config = dict(
    model='contrastive audio-text model',
    noise_aug=0.01,
    n_mels=64,
    loss='softmax',
    encoder_experts_per_token=2,
    encoder_patch_size=[16, 4],
    text_encoder_bias='qkv',
    beta2=0.99,
    beta1=0.95,
    shampoo_beta=0.99,
    weight_decay=0.1,
    adamw_weight_decay_other_params=0,
)
Rows from block 2 of the audio encoder of a small contrastive audio-text model, named by matrix and row number. Rows with one number belong to one neuron. Each number is 128 + 32 x the weight over its row's rms, rounded and kept within 0 to 255. All counts start at 0.
After each neuron's rows are labels from the 100 clips, of 14976, where the neuron reaches its highest value: "strongest on" is what is common among them; "peak on" is the class under the peak. Only what is clearly more common there than usual is listed. The data: short pieces for a synthesised band: melody, chords, bass and drums. In brackets: how many of the 100.
# fc1: MLP up (encoder.blocks.2.mlp.fc1.weight, 1280x320), inputs 240-319
# fc2: MLP down (encoder.blocks.2.mlp.fc2.weight, 320x1280, transposed), outputs 240-319

fc1.705 [193 184 162 140 119 121 124 151 154 173 160 181 126 111  78 129 133 141 148 133 184 199 188 146 135 137 104 137 147 185 172 153 136 160 143  88 117 112 124 111 122 160 143 109 101 114  93  69 150 138  94 131 133 229 143 156 154 172 116 143  78  74 116 144 135 138 144 105 122  64 127 120 126 114 113 123 131 174 171 161]
fc2.705 [124 133 122 152 164 132 132 121 136 104 131 157 143 149 216 183 149 118  86 215 105 166 164 164 123  93  94 109 143 119 162 178 146 185 140 121 110  87 160 155 161 114  70 184 127 178 124 166 160 166 124  91 101 176 137  49 138 158 119  98  86 158 146 134 129 128 128 113 141 117 163  87 121 127 130 103  83  87 135 167]
strongest on: key: F# minor (26)
peak on: B minor chord (40)

fc1.286 [119  57  88 147 117  91  83 127 163 153 105 143 134 121 169 109 133 170 104 100  99  62 152 124 102 144 106 134 113 118 135 107 149 130 107 104 146 101 108  91 117 108 172 148 180 142 125 164 165 202 112 142 156 136 126 155 169 167 160  97 128 106 190 127  98 148 152 125 145 185 109 110 147 144 140 110 129  70  91 115]
fc2.286 [126 109  55  74 178 178 167 150  49 101 118 124 184  88 163  94 124 173 125 120 154 215 182 111  92 147  98 104  99 130 137 134 121 174 119  91 153 113 133  62 103 120 112  86 155 111 108 177 175 146 118 154 159 183  83 145  72 146  64 104 124 135 162 173 145 127 162 115 156  81  85 113 161 124 142 156 139  96 131 172]
strongest on: thin (high-pass) (38)
peak on: no chord (64)

fc1.237 [ 89  77 102 100 137  71 161  97 137 122 137 120 146 113 112 142 182 100 129 135 118 156 124 147 167  90 104  94 123 207 104 118 121 173 196  64 179 134 143 124 158 169  73 132  87 103 116 151 136  99 110 153 149 142 176 100 112 169 161  52  64 144  88 127 110 152 128  85 155 118 175 128 167 120 125 141  95 106  98 111]
fc2.237 [132 146 200 130  84  90 138 123 126 102 103 172 187 162 106 103 123 133  99 126 102  83 134 128 157 114 192 199 143 157 171 152 132 174 116 139  79 128 109 130 119 118  99 157  97 113 159  81  95 134 115 118 170 161 165 155 140 123 126  75 148 176 135  95 117 104  58 136 102 149 117  98  94 149 159  91 118  92 124 135]
strongest on: rumble (46); pink noise (37)
peak on: no chord (71)

fc1.411 [112  73  66 106 190 146  90 156  97  94 110 175 121 127 175 148 103 179 168 101 139 136 131 134 111 131 159 148 120 138 118 106 124 170 123  15 104 183 123  94 186 139 163 165  98 110 125 159 188 128  79 119 143 107  62  97 119 145  85  79 124 133 201 112  86 146 121 118 125 153 137 163 185 117  95 116 146 128 142  80]
fc2.411 [124 129  85  65 136 148 119  96 115 119  85  81 229 111 158  99 155 149 102 129 136 116 133 107 134 177 143 123  99 158 176 105 131 166 115 127 168 150  96  57  97 114 135 133 143 112 113 183 168 155 167 128  72 108  94 168  86  63 111 162 189 158 170  93 117 102 121 145 136 127  97  72  90  81 179 105 187  79 121 105]
strongest on: thin (high-pass) (37)
peak on: no chord (59)

fc1.78 [162 155 114 206 183 136 100 192 113 127 120 169 139 181  93 118  91 149 151 111 122 138 113 171 171  86 107 107  96 156 146 137 168 148 105  64 167 147  69 129 101 117 164  95 158 150 127 104 158 107 192 110  90 129 119 137 140 147 119 153 178 167 147 134 109 140 143 190 158  72 178 145 163 157 129 126 193 122 116 127]
fc2.78 [129  97  81 102 177 153  98 106 151  86 147 166 154 145 130 139 167 117 128 146 144  86 116 125 166 118 113  95 154 161  88 116 127 150 138 164 178  87 136 115 115  88 106 123 193 110 164 103 127 176 117  77  99 124  75 149 185 143 134  56 115  79  90 140  92 118 164  73 101 114 168 183 134 113  95 150 124 128 157 179]
strongest on: quiet level (65)
peak on: no chord (98)

fc1.393 [ 91  85  83 107 129 101 103 121  95 102 176 133 102 105  85 148 171 129 124 159 124 134  94 147 125 144 152 145 147 101 151  86 169  90 176 108 131 124 119 118 132 102 131  49 107 124  85 144 127 138  62 163 148 153 138 130  59 126 157 125 135 146 202 134 119  84 111 107 163 159 176 112 201 114 142 106  99  65 185  68]
fc2.393 [133 155 114  98 159 179 184 172 109 171  71  68 116 120 136 176 151 147 176 150 127 161 146 111 100 202 118 109  93 165 149 120 115 126 130  86 168 140 102 125 132  90  72 157 113 178 117 152 127 108  62 100 122  83 144  97 148 125 140 132  73  87 155 161 117 120 103 140 116 150  71 128 114 127 126  72 135 171 147 106]
strongest on: clipping (87); text has "clipped" (87)
peak on: no chord (100)

fc1.220 [202 157 137 140 145 190 113  97 154  95  50 105 136 126 120  92 131 104 101 129 167 170  90 133  66 124 168 131 163  96 135 115 132 157 106  54 107 164 103 113 129 145 123 148  61 147 118 119 114 131 122 126 112 154 163 126  90 145 158 112 149 173 157 118 122 119  90 196 145 135 139 147 134 149 159 121 110 105 107 127]
fc2.220 [122 143 143 109 181 124 171 144 107 111 123 170 189 105 119 138 191 137 211 140 119 101 100 118 117 163 113 126 117 135 102 106 150 141  78 192 179 212 133 112  66 163 152 133 101  82 150 113 115  55 151 201 160  75  88 138 138  96 106 124 162 121 136 129 165 143 173 127 161 145 117 114 103 156  96 173 180 128 185 129]
strongest on: clarinet-like (41)
peak on: A# minor chord (30)

fc1.308 [113 120 109 111 130  92  97 109 157  91 161 110  89 139 108 129 136 120 131  92 103 103 158 118 165 113 181 162  99 136 169 180 117 136 104 213 176 140 115 143 129 166 172 129 156  61  95 143  89 137 153 112  97 139 107 121 136 164 121  78  77 125 163 107  81 179 106 116 132 117 163 126 178  87  76 118 158 113 124  67]
fc2.308 [121 137  86  95 135 125 159 120 134 161 141 101 210 126 149  79 133 158  99 123 125 202 120 119 114 139 138 102 112 111 102 103 120 119 134 107 108 130 114  70 118 188 129  57 118 188 114 152 167 134 148 120 166 170  84 142  89 127  99 130 142 120 155 167  84  94 169  51 129 109  55 106 127 138 163 187 109 133  93  81]
strongest on: thin (high-pass) (60)
peak on: no chord (57)

fc1.669 [111 142  47 154 114 147  50 152 130  84 112 144 112 135 131 159 162 210 146 128 124 158 134 114 118 136 139 205 121 170 159 204 120  97 119 137  98 111 133 121 182 160 131 121 129 139 100 167  88  80 143 132 155 113  77  93 150  86  91 156  96  90 164 137 160 108 109 143 144 154  64 129  25  58 124 132 136 164 161 195]
fc2.669 [132 161  81 189 193 122 120 164  65 145 135 109 103 134 117 141 189 128 123 124 142 153 155  89 152 111 109  57 109 162 118 104 135 164 132  61 162  96 148 101  99 117  76 103 130 105 125 139 124 139 116 119 168 111  85 159 114  89  94 132 128  76 155 112 154  96 165 107 159 140  79 166 122 122 151 147 173  51 217 154]
strongest on: key: D# minor (46); key: D# major (43); bowed string-like (35); melody instrument: bowed string-like (29)
peak on: D# minor chord (30); D# major chord (27)

fc1.380 [ 88 129 107 171  80  89  87 108 187 127 171 187 103 143  72 143 131 110  99 131 101 119 162 134 125  74  65  67 127 186 121 150 105 129 136 178 111 132 110 132  87 181 166 180  81 139 123 151 124 184  99  97 134 135 106 125 108  58 128 117 155 108 121 103 169 154 115 159  97 104 158  81 122 154 106 124 162 117 164 131]
fc2.380 [162  58 144  79  82 125 117  90 220 117 161 185  81 131 105 167  23  83 133 132 109  86 115 163 140 191 152 122 135 167 124 140  91 110 143  94 150  97 138 136  70 142 115 137 148 100 143 132 139 141 112 114  76 120 116 103 140 158 142 175 178 139  84 114 122 137 150 152 165  68 118 144 156 191 108 105 125 103  69 112]
strongest on: vibraphone-like (26)
peak on: no chord (59)

fc1.166 [111 142 168 112 163 100 124 156  90 164 146 161 144 144  89  86 142 128  81 135 108 144  93 109  94 118 147 111  98 128 117  89 129  87 169  85 150 145 137 106 127  87  46  81 139 123 171 119  72 147  85 178 171 148 140  94 113  98 140 135 217  99 182 168 162 110 170 119 130 124 237  96 206 112 151 106  28  85 193  68]
fc2.166 [102 151 124 138 141 165 180 141 150 141 121 100 118 101 103 190 143 134 132  89 140 142 112 121 128 164 143 109 137 100 152 109 166 123 105  94 161 142  81 161 131 146 166 128  93 138  91 144 184 117  53  79 129  94  97 169 150 164 151  92 113 137 155 116 132 102 110 105 155 141  80  92 104 171 140 124 148 200 126 117]
strongest on: open hi-hat (42); text has "noise" (30)
peak on: no chord (100)

fc1.485 [110 177 100 174 155 143 135  94 100 139 116  84 126 115  90 105  88 111 130 145 128 118 144  99 115 159  92 141 125 111 116 112 136  92  80 165 133 140 165 206 128 157 206 109 149 135 105 121 143 146  57 145  77 180 149  75 141 107  29 128 128 154  71 141 111 120  85 136 124 165  85  39 118 159  94  87  83 146 188 127]
fc2.485 [109 154 122 164 117 115 163 136 164 225 102 112 115 152 152 122 182 138 111 148 113 161 149 149  67 163  84 121  70 135 124 130 139 170 114 129 146 107 151 164 111 126 185 132  90 111  74 154 116  95 132 132 126 116 184  70 153  68  84 137 124 152 142 134 132 171 132  96 123 161  68 128 129 116 169 130 139 129 150 100]
strongest on: key: E major (33)
peak on: E major chord (32)

fc1.577 [ 95 168 149 162 142  99 142 124 154 172 128 113 117 126  98 133 119 113 189  93 172  98  74  70 122 125  86  94 107 154 110 189 128 122 139 136 166 120  93 150 126 132 144 132 113  96 162 122 165 149  60 107 112 102 127 120 138 157 102  83 146 155 163 108 139 100  86 163 161 124 123 161 146 109 130 120  97 179 126 109]
fc2.577 [ 83  74  98 108 102 126 135 106 119 137 154 118 132  96  51 108 170  83 160 112  98  95  82 135 164 127  95 138  84 129 149  68 125  60 103 128 217 126 189 110 133 145 123 107 104  74 131 109 157 176 138 106 140 142 102 179 134 148 117 140 159 159  90 128 139 145  83 133 124 133 100 119 121 100  82 111 115 134 160  71]
strongest on: shaker (41); low tom (32)
peak on: no chord (68)

fc1.370 [149 145  99  99 169 106 150 134 117  91 182 160 123 122  95 150 184 196  87 111 112 113 102 136 164 123 152 144 122 124 144  80 138  88 137 109 113 146 129 111 132 142  99  60 164 102 131 162 156 144  76 195 127 159  92  96  73 143 108 130 216  84 167 120 136  99 114 108  88 135 155  92 197 171 125 107 104  77 156  87]
fc2.370 [132 103 101 114 133 164 196 178 146 154  80  86 122  98 129 178 143 138 195 153 158 118 126 106  96 204 119 113 117  98 133 131 137 161  67  76 176 142 146 145 141 155 101 144  90 151 109 181 130 112  92 124 114  92 136 135 116 148 119 131  96 100 159 163  83 125 117 138 117 139  80  96  96 112 146  82 122 165 134 127]
strongest on: clipping (63); text has "clipped" (63); text has "noise" (43); open hi-hat (39)
peak on: no chord (100)

fc1.520 [ 88 134 172 127 107 120 190 175  80 100 143 161  95 155 121 119 141 175  96 162 100  83 120 150 118 134 120 141  90 125 120  79 177  69 137  73  95 125 126 121 177 138  97 106 155  86 120 168 131 134  70 180  93 118 103 146  79 111 144 110 164 125 165 141  96  77 164 124 115  79 148 124 198 106 136  95  66 116 146  70]
fc2.520 [ 84 101  95 121 139 142 205 174 132 158  90 118 109  95 163 165 135 134 188 156 132  88 129 111 127 189 132  98 107 107 128 145 146 129 102  63 198 132  94 164 152 175 129 144  97 129 115 158 126 119  65 126 124  94  87 151 123 125 120 131 106 109 153 154 110  75 144 146  91  99  92  99 126 123 105  95 102 112 156  80]
strongest on: white noise (50)
peak on: no chord (100)

fc1.653 [101 137 173 132 144 175 185 122 171 143 169 111 185 106 126 103 129 137 129 105 137 167 132 129 148 126 166 147 125 107 131 131 116 154 125 169 181 165 114 127 169 151  90 162  87  99 140 124 143 173 125  66 111  96  88 110 239 104 147 147 147 203 162 102 187 142 110 110  99 112 173 134  92 134 152 139 135 109 132 113]
fc2.653 [ 83  98  86 116 121 185 125 149 175  97 164 127 103 117 129 101 137 149  93  91  94  84 157 115  82 125 120 116 121 153 106 105 173 126 158 111 150 106 153 179  75 163 111 110  81  91 157 117 133 171 149  72 118  82 120 118 194  93 128 179 118 151 160  84 163 120 147 120 102  97 136 176 113  87 129 139 111 140 134 219]
strongest on: clarinet-like (32)
peak on: F major chord (36)

fc1.449 [185 189 126 162 119 143 131 119 105 123 191  99 119 100 158  85 111 120  70 108 204 188  98 110 193  80 123 131 107 128  73 187  66 146 167 127  94 153 152  82 159 144 119 187 135  71 130 134 169 109 121  39  96  88 125 112 231 132 134 147 103 135 128 113 133 145  66 108 165 113  86 188 107  93 140 109 129 137 109 140]
fc2.449 [119 112 206 109 114 123 149 133 170 135 163 176  71 142 108 156 141 144  67 130 126 134 120 108  85 143 114 110 151 178 116 136 147 110 100 119 134  91 156 162  90 105  87 142 150  81 114 157 163 106 157  64  95  88 165 122 151  83 136 165 130 129 135  84 170 181 122 113 127  71  78 170 178 155 149 164 178  99 196 138]
strongest on: clarinet-like (27)
peak on: F minor chord (25)

fc1.72 [100  75  95 135 104 112  97  10 103 149 127 129 115  62 114 123 118 135 116 145 165 123 171 147 119 127 138 122 182 102 207 161 151 130 124 164  94 137  91 131 100 188 129 154 153  88  92 166 177 117 106 160 150 185 156  82  79 125 148 157 129 138 191 133  67  99 150 128 149 187 140 178  81 150  97 185 133  93 148  50]
fc2.72 [153 121  92 103 121 129 190 100 137 123 136 151 151  69 177  65  81 192 135 122 117 186  80  63  99 172 194 164  96 156 114 114 124 122  86  96 180 175  96  23 180  99 109 100 109 107 126 127 173 154 200 158 145 150  98 130  94 133 127 148 160 149 132 215 164 133 147 150 175 122  87 108 107 122 126 168  74 144 133 125]
strongest on: thin (high-pass) (31)
peak on: no chord (63)

fc1.656 [ 97  91 105 136  58 119 142 136 139 118 156 127  67 104 117  85 161 155 118  85 173 117 123 164 132 122  95 120 156 130 223 110  90 117  92 169 114 199  97 135 222 105 121 125 180 166 128 149 171 176  59  85 143 117  76  80 120 150  89  85 112 104 151  94  92 147 125 112 135 148 151 117 109 167  94 122 110  48 139 128]
fc2.656 [155 157  97 122 152 172 104  96 135 124 117  95 168 130 175 122 151 174  98 111  67 171 195 149 130 194  92 163  73  98  80 170 103 115 120 106 117 170  38  99 147 132 104  98 125  85 156 145 141 117 125 123 154 136 128  82 153 122  70 134 131 143 106 144  97 107 154  89 146 175  79  95 107 106 186 158 152 131 138 142]
strongest on: thin (high-pass) (46)
peak on: no chord (57)

fc1.489 [129 168  33 135  56 123 105  98 128 166 133  85  91 102 133 139 112 113  86 145  65 171 131  91 148 121 181 159 143 137 148 100 116 122  98 122 141 153  89 154 162  99 102 170 112 137 137  99  97  89 150 141 175 155  85 141 144 133 115 149 128 133 140 140 123 110 143 104 114 148 164 147 147 153  97 147  48 134 126 139]
fc2.489 [111 107 125 191  90 112 148 113  65 154 114 118 155 131 111  74  76  69  73 134 121 129  74 130 132 155  76 153 121  90 116  95 131 129 145 146  87 146  98 146 181  79 132 170 127  95 118  87 109  66 125 177 173 136 107 132 138 151 113 134 148 103 160 155 192 125  81 139 174 104  84 163 138 166 141 165  94 113 171 100]
strongest on: tempo: 160 to 170 bpm (25)
peak on: F minor chord (25)

fc1.735 [155 120 100  59  79 125 147 117 152 166 126 116 166  92 115 135 160 130 105  94 133 144 111 130  81 109 132 120 129 153  74 111 155 139 141 167 128 164 135  95  72 145 128 142 153  93 104  80 161 151  85 100 153 107  67 137 123 131 177 109 197 104 121 198  87 137 131 115  96 107 117 135 124 157 129  67  85 138 124 140]
fc2.735 [148 179 154 139 136 186 149 150 162  98 196 104 148 129 151 133 126 165 129  95 159 155 106 115 157 175 140  74 131 145  78 141 114 122  73 103  91 117 178 115 117 128  68  85 117 138  69 151 204 160 141 124  41 114 122 128  97 130 103 139 105 110 160 117 176 137 122 114 100 131 101 147 151 100  99 132 136  75 142  91]
strongest on: key: E major (37)
peak on: E major chord (40)

fc1.206 [104 110 109 146 122  90  82  65  99 130 141 129  99  79 231 106 152 164 122  84 113  98 132 177 121  92 107 150 126 112 212 130 141 148 108 159  76 158  90 134 137 130 129 151 131 148 122 119 220 197 113 139 140 140  89  60 130 142  87 168 167 175 196 130 115 115 133 163 175 130 121 157 116 113 102 135 113  89 154  89]
fc2.206 [104 113  85  80 167 160 150 117  93 112 108 138 160  80 134 102 138 168 123 146 112 176 150 115 108 124 132 164 127 145 177 129 125  97 117 102 185 194  85  33 119  92  98  67 115 116 115 168 162 146 135 145 120 135  68 181  90 129  76 139 188 137 153 180  66 111 148 123 153 109  93 103 137 119 121 130 139 109 156 110]
strongest on: thin (high-pass) (47)
peak on: no chord (67)

fc1.568 [116 194 129 203 127  72 104 223  97  95 166 107 138 121  77 137 135 177 136 160 112 161  90 168 132 120 151 133  62 128  79 144 137 141 137  70 156  92  96  96 119 159 147 121 106 143 101  81 142 101 143 179 146 152 134  91 159 122 150 178 159 161 138 172 146 105 161 158 164 132 122 125 125  99 148 146 149  98 123 140]
fc2.568 [130 107  70 117 149 169 115 121 137 124 126 184 191 150 154 216 126 148 139 141 118 111 186 103 147 129  52 108 178 142  42 111 110 147  92 148 165 170 117 144  99 107 120 133 148 144 200  83 144 116 148  85 110 149 157  96 135 165  92  59  60  64 131 110  93 124 185 117 124 101 109 194 117  92  79 133  89 111 176 143]
strongest on: quiet level (63)
peak on: no chord (55)

fc1.599 [ 84 139  95  95 108 154 116 138 181 112 131  70 127 139 121  78 125  94 136 125  72 167 140 168 135 119  85  89 120  69 146 160 132 143 147  63 145 152 116 100  57 104 122 123 166 102 124 123 200  67  82 150 158 131 131 225 100 136 112 139 160 121  89 131 150 163  82  91  96 120 118 120 132 141 121  85 123  84 133 131]
fc2.599 [112 176 121 129 146 139 118 100 105 130 114 141 120  90 127 161 188 188 106  44 125 164 160 120 158 133 150 169 135 141 144 138 125 156  80  92 170 149 193 113 147 183 107  88 112 120 130 154 159 160  74 128 113 144  85 143 145 112  77 102 125 132 147  84 101 121 128 122 179 153 114  71  90 190 111 114 166 155 118  94]
strongest on: key: E major (31)
peak on: E major chord (40)

fc1.466 [ 39 136  84 111 150  71 137 154 152 136  83 134 160 112  19 110 117 129 132 126 135  88 100 146 136  74 146 161 115 172 109  66 109 155 140  94 126 116 106  52 170 132  73 100 168  88 155 143 142 140 107 187 110 185 154 152 104 115 128 125 149 156 100 114 122 121  83 109 144 158 201 144 159 117 115 136 137 121 119 144]
fc2.466 [113 131 158 162  91 172 194 119 143  95 120  73 135  95  92 121 146  97 111 115 143 160 114 162 191 166 144 134 153  82 121 147 110 157  76 136 135 137 116 157 149 100 110 149  48 149  80  97 203 110 123  78 107 143 114 183 121 123 187 104  98  89 165 129  79 131 132 149 109 140  35 106  75 114 153 131 123  76 151  91]
strongest on: text has "noise" (44); clipping (35); text has "clipped" (35)
peak on: no chord (73)

fc1.662 [131 113 107 109 131 169 134 117 139 101  64 116  95  95 136 202 144 167 195 132  78 140 120 129 107  40 115 111  93 187 104 136 107 145 134  65 131 105 129 114  81 146  75 122 118  66  74 140 143 157  70 148 103 151 145 149 158 111 148  74 129 127 103 155 118 151  76 128 164 135 189  83 134  67 132  89  75 141 134  97]
fc2.662 [134 101 104 115 155 200  64 127 146 114 190 131 118  89 125 102 132 143 221 123 138 106 151 114 157 137 150 100 118 125 138 114 117 151 170 168 134 118 129  88 106 140 114 125 126 109 151 128 118 122 178  86 136 101 129 130 199  85 147 137 129  83 164 180  59 130 117 158  95 125  97 174  99  94 136  59 123 115  92 160]
strongest on: clipping (49); text has "clipped" (49)
peak on: no chord (67)

fc1.510 [106  92 131 143  76 138 115 112  94 147 125  86 173 111 133 155 161  98 128 108 110 120  75 160 148 161 171 157 142 140 139 101 164 154 148 110 147 126 150  92 130 147 128 153 176 113 122  82 132 168 105  92  46 128 137 125 133 155 107  89 144 122  92 220 180 169 128 154  80 147 112 155 149 131 176 145  57  74 140 183]
fc2.510 [129 145 214 118 135 136 157 121  72 130  56 149 169 139 145  36 127 123  65 107 155 100  75 115 157 102  94 120 111  80 122 165 101 150 132  92 118 129 235 185 133 114 110 170 105 117 126 102 115 151 162 121 138 145 131 143 135 101  79 138  75 179 127  89 123  92  94  89 149  53 100  89 132 105 108 106 139 192 192 136]
strongest on: quiet level (60)
peak on: B minor chord (26)

fc1.150 [107 107 105 179 167  69 167 188 131 193 113 150 104 107  78 142 131  87 181 112 127  55  26 132 184 109 128  82 109 167 195 187 159 101 118 135 149 153 177 156 176  92 144  87 135 155 158 151 182 182 145 113 112 138 125 157 117  92  88 113 179 113 142 158 106  75 103 107  74 135 144 134 106 131 116 110  91 111 105 115]
fc2.150 [ 60  74  90 137 159 129 183 130 148  84 100 142  88  94 130 141 163  81 147  88 104 163  98 149 208 132 184 174  70  90 127 127 128  79 119 110 168 142 141  97 153 178 130  90 147 106 118 121 122 140  91 121 130  82  98 198 117 132 147 140 161 101 118 176  73  38  66 125 163 109 120 117  75  87 101 148 134 155 128  82]
strongest on: bass line (99); bass guitar-like (59)
peak on: no chord (56)

fc1.322 [ 62 135  88 139 166  90 142 152 160 119 131  87 145  97  55 128 155 177 143 169 125 120  94 113 103  97 122 171  85 163 100 145 103 148 112 107 118 105 119  82 169 165  91  91 144  79 148 175 205 154 102 177  84 167 148 182 134 130 152  94 134 122  87 147 177  87 100 103 138 150 153 129 127  98 165 167 120 124 118  94]
fc2.322 [112  94 139 125 132 169 186 126 152 113 115  80 145 117  78 120 153  96 112 140 160 116  73 145 160 163 175 166 128  81 178 124 137 113  84 126 166  96 125 156 124 111 130 144  61 143 127 124 218 150 116 102 136 132  97 198 112  95 189 116 115 158 143  98  79 108  81 141  99 137  31  80 111 122 137  97 146 112 141 116]
strongest on: rumble (35)
peak on: no chord (78)

fc1.96 [118 114 151 114 142 102 118 123 146 108 171 120 113 144  71  96 159 141  95  84 144 108  87 161 143 149 143 188  66 117 117 121 122  71 128 146 149  95 108 100  98  95 137  77 132 136 157 142 173 158  89 144 166 128 122 118  96 121 163 144 158 128 112 166 150 122  87 104 108 199 174 100 160 131 107 113  80 131  89 118]
fc2.96 [144 128 131  95  95 220 184 136 122 100 117 104  78  90 129 162 159  98 115 129 136 167 134 108 106 178 186  89 110  96 176  68 109 137  96 125 188 117 124 123  92 142 120 131 105 130  68 161 144 113  68 143 119 114 121 137 140 112 145  78  84  95 130 100  97 122  38 149 114 142  51  97  74  85 119 143 159 121 105 129]
strongest on: clipping (35); text has "clipped" (35); bowed string-like (33)
peak on: no chord (84)

fc1.155 [153 114 130 134 137 145 179 131 127 132  88  95 124 217 101 160  89 104 163 136 103 114  80  99  93 116 118 120 105 120 166 105 103 158 115  56 134 166  71 101 157 146  97  86 108 118 189 130  34  64 149 151 169 127 161 112 177 159 156  59 163  91 122 148 119 180 117 136 125  95 148  74 151 101 195 149  53 111 120 197]
fc2.155 [176 115 138 115 128  78 140 117 109 150 123 204 142 126 155 142 113 114 176 192 205 147 150 145 118 128 107  93 127 114 104 112 119 183 145 122 113 116 119 156 113 112  78 128 153 157 133 160 121 129 112  92 115 146 149  99  97 143 133 102  98  95 102 180  68  71 167 104  34 186  84 135 151 170 114 114 151  94 119 154]
strongest on: quiet level (87)
peak on: no chord (54)

fc1.583 [ 87 141 131 111 169 121 132 115  65 104 151 125 100 155  83 123 124 199 114 173  79 110 161 158 140 106 131 150 122 123  87  99 136 124 124  57 141 122 144 106 148 111 114 137 178 114 119 124 192 156 131 181  96 132 125 111 107  98 135 116 165  76 139 146  49  87 142  86 142 133 181 124 212 137 130 113 130 143 173 115]
fc2.583 [140 134 110 112 151 174 194 196 133 154  86  94 142 114 158 196 154 138 206 140 157 130 107 101 103 194 129 135 124 118 163 115 136 127  96  67 187 162 105 136 148 120 114 169  84 161 115 160 177 115  70 114 124  88  90 112  63  98 122 133 120 105 171 151 119 105 129 135 106 142  55 108 110 106 137 106 128 147 152 114]
strongest on: clipping (78); text has "clipped" (78); text has "noise" (38)
peak on: no chord (100)

fc1.248 [ 69 155 109 163 167 118 121  96  94 116 110 172 149 136 121 146 178 104 133 134 117  67 144 142 162 145 158 126 106 119 245 169 157 144  69 136 129 107 102 122 150 116 118 148 112  99 120 125 206 191 139 133 112  53 125 135 132  98  99 123 172 141 157 111  81 132 118 131 163 149 124  92 174 154 142  88  95  91 133  72]
fc2.248 [104 107  48 111 179 190 113 147 112 166 102 114 152 121 155 102 165  89 121 132  92 173  82 111 104 174 143  86 128 122 144 108 137  93 159  84 158 133 101  76 154  92 109 129 128 154 150 148 175 144  95  82 128 120  97 118 108 169 119 143 129 156 159 136 103 115 160  84 115 125  40 104 129 117 106 123  98 137 107 152]
strongest on: text has "noise" (38); clipping (26); text has "clipped" (26)
peak on: no chord (83)

fc1.572 [167 146 125  97 107 136 166 147 138 151 124 119 137 160  72 131 159 159  57 117 142 131  97 126 118 152 143 116 150 152 140 142 170 115  88 151 112 130 125 128 173 128 169  73  62 115 146 107 147 136  67 152 124  88 138 169 128  81 155 123 101 129 150 184 120 160 104 151  70 117 145  82 195  73 156 101  59 130 128 125]
fc2.572 [177 185  97 184 192 199 143 142  87 116  82 100 183 146 148 148 126 158 113 145 110 101  68  67 114 169 133 102  97 179 111 112  92 185 108 147 155 134 127 173  92 165 130 137 165 129 121 177 131  77  88 132 121 149 127 162 177 125  92 171 184 147 125 108 146  28 108 112 121 162  89 101  93 172 120 110 114 149  93 170]
strongest on: clarinet-like (59)
peak on: A# minor chord (41)